A small segmentation model, trained from scratch: decoder norm groupnorm.
Rows from block 2 of the encoder of a small segmentation model, named by matrix and row number. Rows with one number belong to one neuron. Each number is 128 + 24 x the weight over its row's rms, rounded and kept within 0 to 255. All counts start at 0. Numbers have three digits each.
After each neuron's rows are labels from the 100 images, of 14976, where the neuron reaches its highest value: "colour at peak" is the nearest of a few named colours to the mean colour under the peak. Only what is clearly more common there than usual is listed. The data: simulated stained blood smears. In brackets: how many of the 100.
# fc1: MLP up (encoder.blocks.2.mlp.fc1.weight, 1536x384), inputs 256-383
# fc2: MLP down (encoder.blocks.2.mlp.fc2.weight, 384x1536, transposed), outputs 256-383

fc1.406:137103106131117125088141136133131125134098164131105190098130116136132113120145117124130133108096126152121126146114157139099178135154093146151128138128106138069159149108076164106137103149147102127130109107112131147125128075126138075127101108132151160117101112099110095094094176123138121164109120134129176111125106156084109138117114124160149122109140130135139106106128095143102165097124
fc2.406:135152130131135138141164093125129141156129108115141123184128071120097133131114146140135132124132115099099119125152106083137098139120125129119155129143139138153081114170127104139139126082139145132092138156125101125131122155153151135123119135133116112152155127156143139144138072129113115135132182140100132132130150123149122128102161143136091129134106131090151162165109139129136124185157
colour at peak: pink (100)

fc1.501:135098094116135143113096133151146150117169164091143110142125142148117146147123089094148109109107149134128146139139157122145146186154154148185124098143071123107152126112111136139131099097092105124133130128104121095158115149088099138167113135136125128136144140138119116067103146134108106164096134107138119147137128126141136112143122125100144134141119094160080125104050157149154133101107
fc2.501:129093129128118111117167079109106104143111140103170165157133160118140140121124137146119123155117132138098186123147080088161120142111121124115132151144145120128129125159159110157150119122126126156155102140130150136123151136131127151143141075151070125161144123141103152100129102128119068108136138103157140093120136127131089125110118091074096123130132147086187145120172120136149102129115
colour at peak: pink (94)

fc1.692:131100146115115162136145135129153133184137123139146132160126113133104152111090149139144166128166114171127128153127142086128076153124151166124095130146114161106121106142126141119097107108138124143147170138148159132133080095114119130144137117154146027171103134121178137174106132126087138165115127135093113120113135099182139139115119109130144094112112130097132082129042105133136098134142
fc2.692:121135086124107113139131084141242146145107155114119131127153101114098145131100109116112138122116112123169158124165115133133106138148149134129146078118127120168097139099117159134162158091121122096118143131129149118150063125149102121124115088130145081107111112139170129106127103146101153111124115150135135157138132113169134151130155112098121106114144117131133145135096106145124133140157
colour at peak: grey (70)

fc1.445:164122157078148115149150156082142131168138118105138172086113178138139114141141100144129108134129124152168128114192120158127132149118099145111114095134141126092131107151128130137077098090111161109127116125129146121128135145097132107161104115118125062139170179088138161119087101127134127129126085126113127093128117103173146102089107123078148109143093133132127125110087127151166143126075
fc2.445:139115120140081196174133145127051074112130168124137119144094116136074173116127141122131128107133115112140158141128110115160149137144163164155151133140163104136125123137147107133129102162153111110123165100165120135128122145140098136173132118131116135121141087167137142136115153186108104145116125113143120149129160131125166137173106121126155095120128159178133201098164133089137146126132
colour at peak: pink (100)

fc1.492:120153082113132095135096135116155136137118136098092114095130122148122128128138117083136104125122163154149117153143133146098152119144114130114129116156111121124117156117152154129135149124135087118131130114115126098107149125067117111138096155128143137146145110103086149188133125138170087153109154169137104107109100098144175160136158144074128106132127123104106158138142093057123157137125
fc2.492:115131162112139143108106190109180110133108105126144141139115138113185123144153128106131162114124139087136141166171121069176127136078132109132082102159138172141104096127132114130123132117141143147092119108112103104088121127115073139141154139083124134146141161140136136120116135118119149115145132136106109149108113143132126153139112069123101148100158116131095105108095148101112119153126
colour at peak: grey (47)

fc1.236:109112105188135114142095166156150092127145160151133126155127142146175102123119128133131090090123141143139119169155171127122121119103120117143098097144092140114112147146090146122170114109115109099146116120100151089196085107074162096167116118160108128144136133074107126098137114122134121142089118090138156132136087148130113145130140129131149102120174106161116108127120111112095121130132
fc2.236:040145104111133155133100123113255115120101120144102132157129128110123112126147082091116190119128136135116130139157129152099159118143142143189119090125095102117153139131110147140096184141147139118128142152110094145119135110139115109171133152118119126136141141137162116087131098138068102117160125138135134122115110137106118212118108156140132143140082121139101137147146078129118144140103
colour at peak: white (65)

fc1.216:118106157132111126135117178127138126140129148163153133127146086125098106137121150134155133126127126151143119157155168173137150139160123193165150121154123181097091127129118128131092112137154143121146113094138128120181106121084192077122121111093146093120103121099145134146141153147097140109126090131116163096113145096149122159096132135135167104157136131119121082132103109095130134104146
fc2.216:145102096120124121129115119114147158149121099138175131087128122185113161125133137173148131122150148154167127097139159121088138132086143117085167132129154114130117110112166164091140122131145160106143167149107127127134107102089119134121158122106134117077114142124144152117114135068132168137136088103068137164137152128118139105143145154096094151142136142115105113087089159122152150129103
colour at peak: white (62)

fc1.563:155107166151092133104130136148142120118149097132143145107106121133151060144137151140139073131149111080124117113092097133153157128168171124145164135094131161106110109164110120108134146120081095103132138106138148073180110126129145107113124143136141120107107136100082126135141109104123157126107119085158132147118119126148119120097115123132138109122136116147165131158120164102097176140111
fc2.563:141123130131166101117126154110134103124136159117115108147148083113152119138127133110117088170121109116146124127123104108162102141123108164129094120090114105211165142124154130120132093136120122131095140125091145106126120135163132152120109106139131137148136152103115085155139141091160119129129167149141134121139129136097174120120115082097122150134124130122108191157157151185108171134187
colour at peak: purple (55); grey (44)

fc1.21:131143118154137101204151130101143166156110105156102108123141142119155104133110139115098116148142161147125143142135132121135092127167147121109121107114161131138097150184105096140100140108099163128129120116110157098129082162096081162098164126164120088130166139099105144151160081096156097103159114125090115125136122121097145110105172113108114121105146138151105122164143119114098119145173
fc2.21:124155102117169171165110177119149131121155132125113125123128117141074142130116127128122130108138165140145076085122170161125174155154111146193156155109164112137113125122133101122141130093147121145116131128121111114176104119106152083121135140098163115099110102147159137099119128131130094130128100100125129149141137118164124134123123157134128103119093132165091138138131117128088130165117
colour at peak: pink (96)

fc1.418:132096091114146110161105098171136105122140112147086126150153151164139143097109113109109095105122205139106098142139131118153150117166101103127094112115130112100139163145110129093137142095070135099154142118104137130130135121125138116116100136177134121115110119091099149113125074145161090118117118114143158192151078179088124102120098090115157105146144085140119138154127109138120131107138
fc2.418:124116094167084084138146073146182104116143120153095087141129114127134133137075132116114125125114135135199151164144078105105080105122137154126118165158118135149103124132125167140118091147130138141158129126137133146143121146158065130130136164174104140134137130119138109116140137171121136126150100159125136105126158168114127129142146105154125178130135110074156124096148111156130143129119
colour at peak: pink (98)

fc1.446:140144118181174137136128134135141139118177101120102111164164100153102112113104073117116103137105177163109149132122139111115140126116144098122107129133100137156154138147119134150162119089144103139123174124092122122120115129060094086085147145095111138130099127135133125101152103141137117099100120083124115129148147103117123095138135172101123132144149112139117109150131127138110151085138
fc2.446:126165143088132171114161181105108119132132172162126133116134118113067155119152142111116124120132086140134135073128158186095111149101147152186163119154143142092137121114147127111105161136131127103107114118127104120138113141148135097144143136118169131098140066132160140130138172140101106141128129113128147094132136115130088123140136109127153155114092139161062179133146131116138117151096
colour at peak: pink (96)

fc1.168:146093080094125135131117105157140118107119127142135149098123144167105172111121117120082088146113144111153113117135116146131138174079090137185111127156152110168161149144097140143152138124132157103141124137098113110093136128084125088124116139108160138115086103110164146132126140153138136135136108121153171104146123170131114100178131128084105140125140092122093172148110127143139144116153
fc2.168:129125127106152128150126151122101115108119150126132155089133115135117098142153136110177141073125120148108103103173143155141163126139119110120126117176101156159098134095133116174125156162156153099110107136152110161133130094095135142127114141149103109147187075156097086095146175121128162116114126179110105139143176142131149131104153173154097134119139150123125109118146136147110130164166
colour at peak: pink (95)

fc1.741:126124089184154097145128134137142127126173099138132105114131166146160120136120127122103098097107162138154158131139176134141137101150147068127155132094126149155105101146138083120128124148065117102125138127101133118138106167128102150083139136128129152147148124126045110126124127085154152115113123099134109101134143122085153112116130108109100124132146105109105164172152109152150159131125
fc2.741:134118147115167188153103132138151067140137132124141146122130112122043157143135135111127126096140127120120104085122146138147145173164117118189126150135174116128127129099120125131137143104135153088142117105135085114169121120127152107125120138092105130129146096171151139142133132141125133137118159121137116170131140129150112130128125159142131153127106126138101181140141147100119111141141
colour at peak: pink (95)

fc1.719:091142139118120139136104184096134126112128150145154151131116121115110120127123141171134140103118138161136146131126130108101087128146117146145148125136158156142106100117148128136116133115105157144148114131132136106132087131131131103118142104111164109119145112101126105154130131113112144125153071098127118114137128110150115155130166105148119115128115140121109075156121115133114122115151
fc2.719:151121109121100150089151120134090112162129115110121119089153186123136156148178097081137133110131092093094126133104132138102139143137109119116137123156139169110121117151088177086124133098127105097122120150112120166102085126126111142146078111141144134146126137148118155118098162088135159080106134139079147103110113143115130103120143104127155137145174141117175150093110119121145127104143
colour at peak: white (63)

fc1.386:159126131158136108106117075141138153118114130137121164111154131172105137108120109107072120113147141117117110107097123095157124154081132098139145127161121127158162156148120132142185111126140155120142161140103124124133130085094115122095157168122091118126077119173136115139141109140199125115152158081124153137140136135130098080107156162075112102134143081097115160138132163065079108092142
fc2.386:125150205109122120115172136075135153115119153145132102114119097112089169137128129128104136170145139163127114131138121159138151112139127129120082115127081202115127161137085137144102108126148129111095138138118097119148118121137123111117136146175122128149130136149125136150107127111112136138120138192151095132150178131134121118148173108154158149091160125107131129141155158172148170124133
colour at peak: pink (99)

fc1.238:104097119179149089130122116150154128146136130087111138104124165189169070086183125132115086150126121143145128125105097112141158105101122091088125128126125121158125141120139166103136135129149113094141124093101149076124132136084120115181146140113146110171128147090097151141146095173150098146126124118162128137130056097146147137122110155129113110128142125137131179121127117141074170112109
fc2.238:125139142130103123091096126117236123126118132110141136092130077141142121110124126130112121092137082136125106154165119110164126119152105108092114122123144156134105156125142110111134134126126127146142133204111096110140119130153150165132117125103127139166138148127133136127093075115168169150125144155121114079115146094131128119112125118120103114126127140079134143117117137097118166142072
colour at peak: white (59)

fc1.240:133081147126115120134126113097135147100140156143105147142109199111132104126145126143132134143140132141160145134122125176139150140132114133135159143127148159096088128138103143087117119135152137087119107107130130096165117127133110167147134134148085147111147141110089141107123131090134096129159155129133151144141123091106153112117125107079126132106154129172135129134151109132125083127134
fc2.240:124118138122144099118118144122123101121125138132134090105117139155134117139126116136145139133082128113163116128073120148095106097115141101128139126127143118135163143145139118121105134189157127149117110136112137149105171147119122131127131153101159156114115125077106117204137099158138158112144074136169125081143088135105115128149110118142180074108130144132140098149148104148126134132124
colour at peak: pink (92)

fc1.114:162131170115118143109174093151148126099142115120112141089147150118107128155148127136169116131155108140129157123144149136127134129155155128110130130110098127108099114138121148073116091133123044137130124134131142129153101101129149160144081127108125133123147128142113177115107126151144157106072082117164127158122092118151161135144106122138144125112153094146138160153116107136144191123148
fc2.114:123120086113114152159147092131163153085132137171122184124122113144072125137100164147145110158133102152126126151116111107126126126088164145129173115126120136093128124111103126093089137129143113152144128147138113131148139117144157087105140118163120099052139151128179134112119139097170149127122074094127185151151102126108111147113121153125139149128137129197138132127114105172153153119094
colour at peak: purple (94)

fc1.547:119134124131096140162154172146139131110145164125102166170132117133122118116133141129144094118119167120141136152153136167124098141126135171134121128102131198139096089133129123133106142134121118114104118136122127105149084155139148148108141073137133173109121119069108098160134113091104130131128130103127117124132151105117148122118153086119107138151123143125122082185152077160149123125149
fc2.547:121117119102133142159149112150141128104140139169119159130126149114142129140189118154152104083168162119100096171120175170086146139126112091100124150077159147104142139157115117130120108165112139114142091135126116133120159169091109163104140171105132178138162125129100137126134138093143144135136139106133149166130135128119132118140116158095157137118129142131137131150157111142127108109151
colour at peak: grey (48)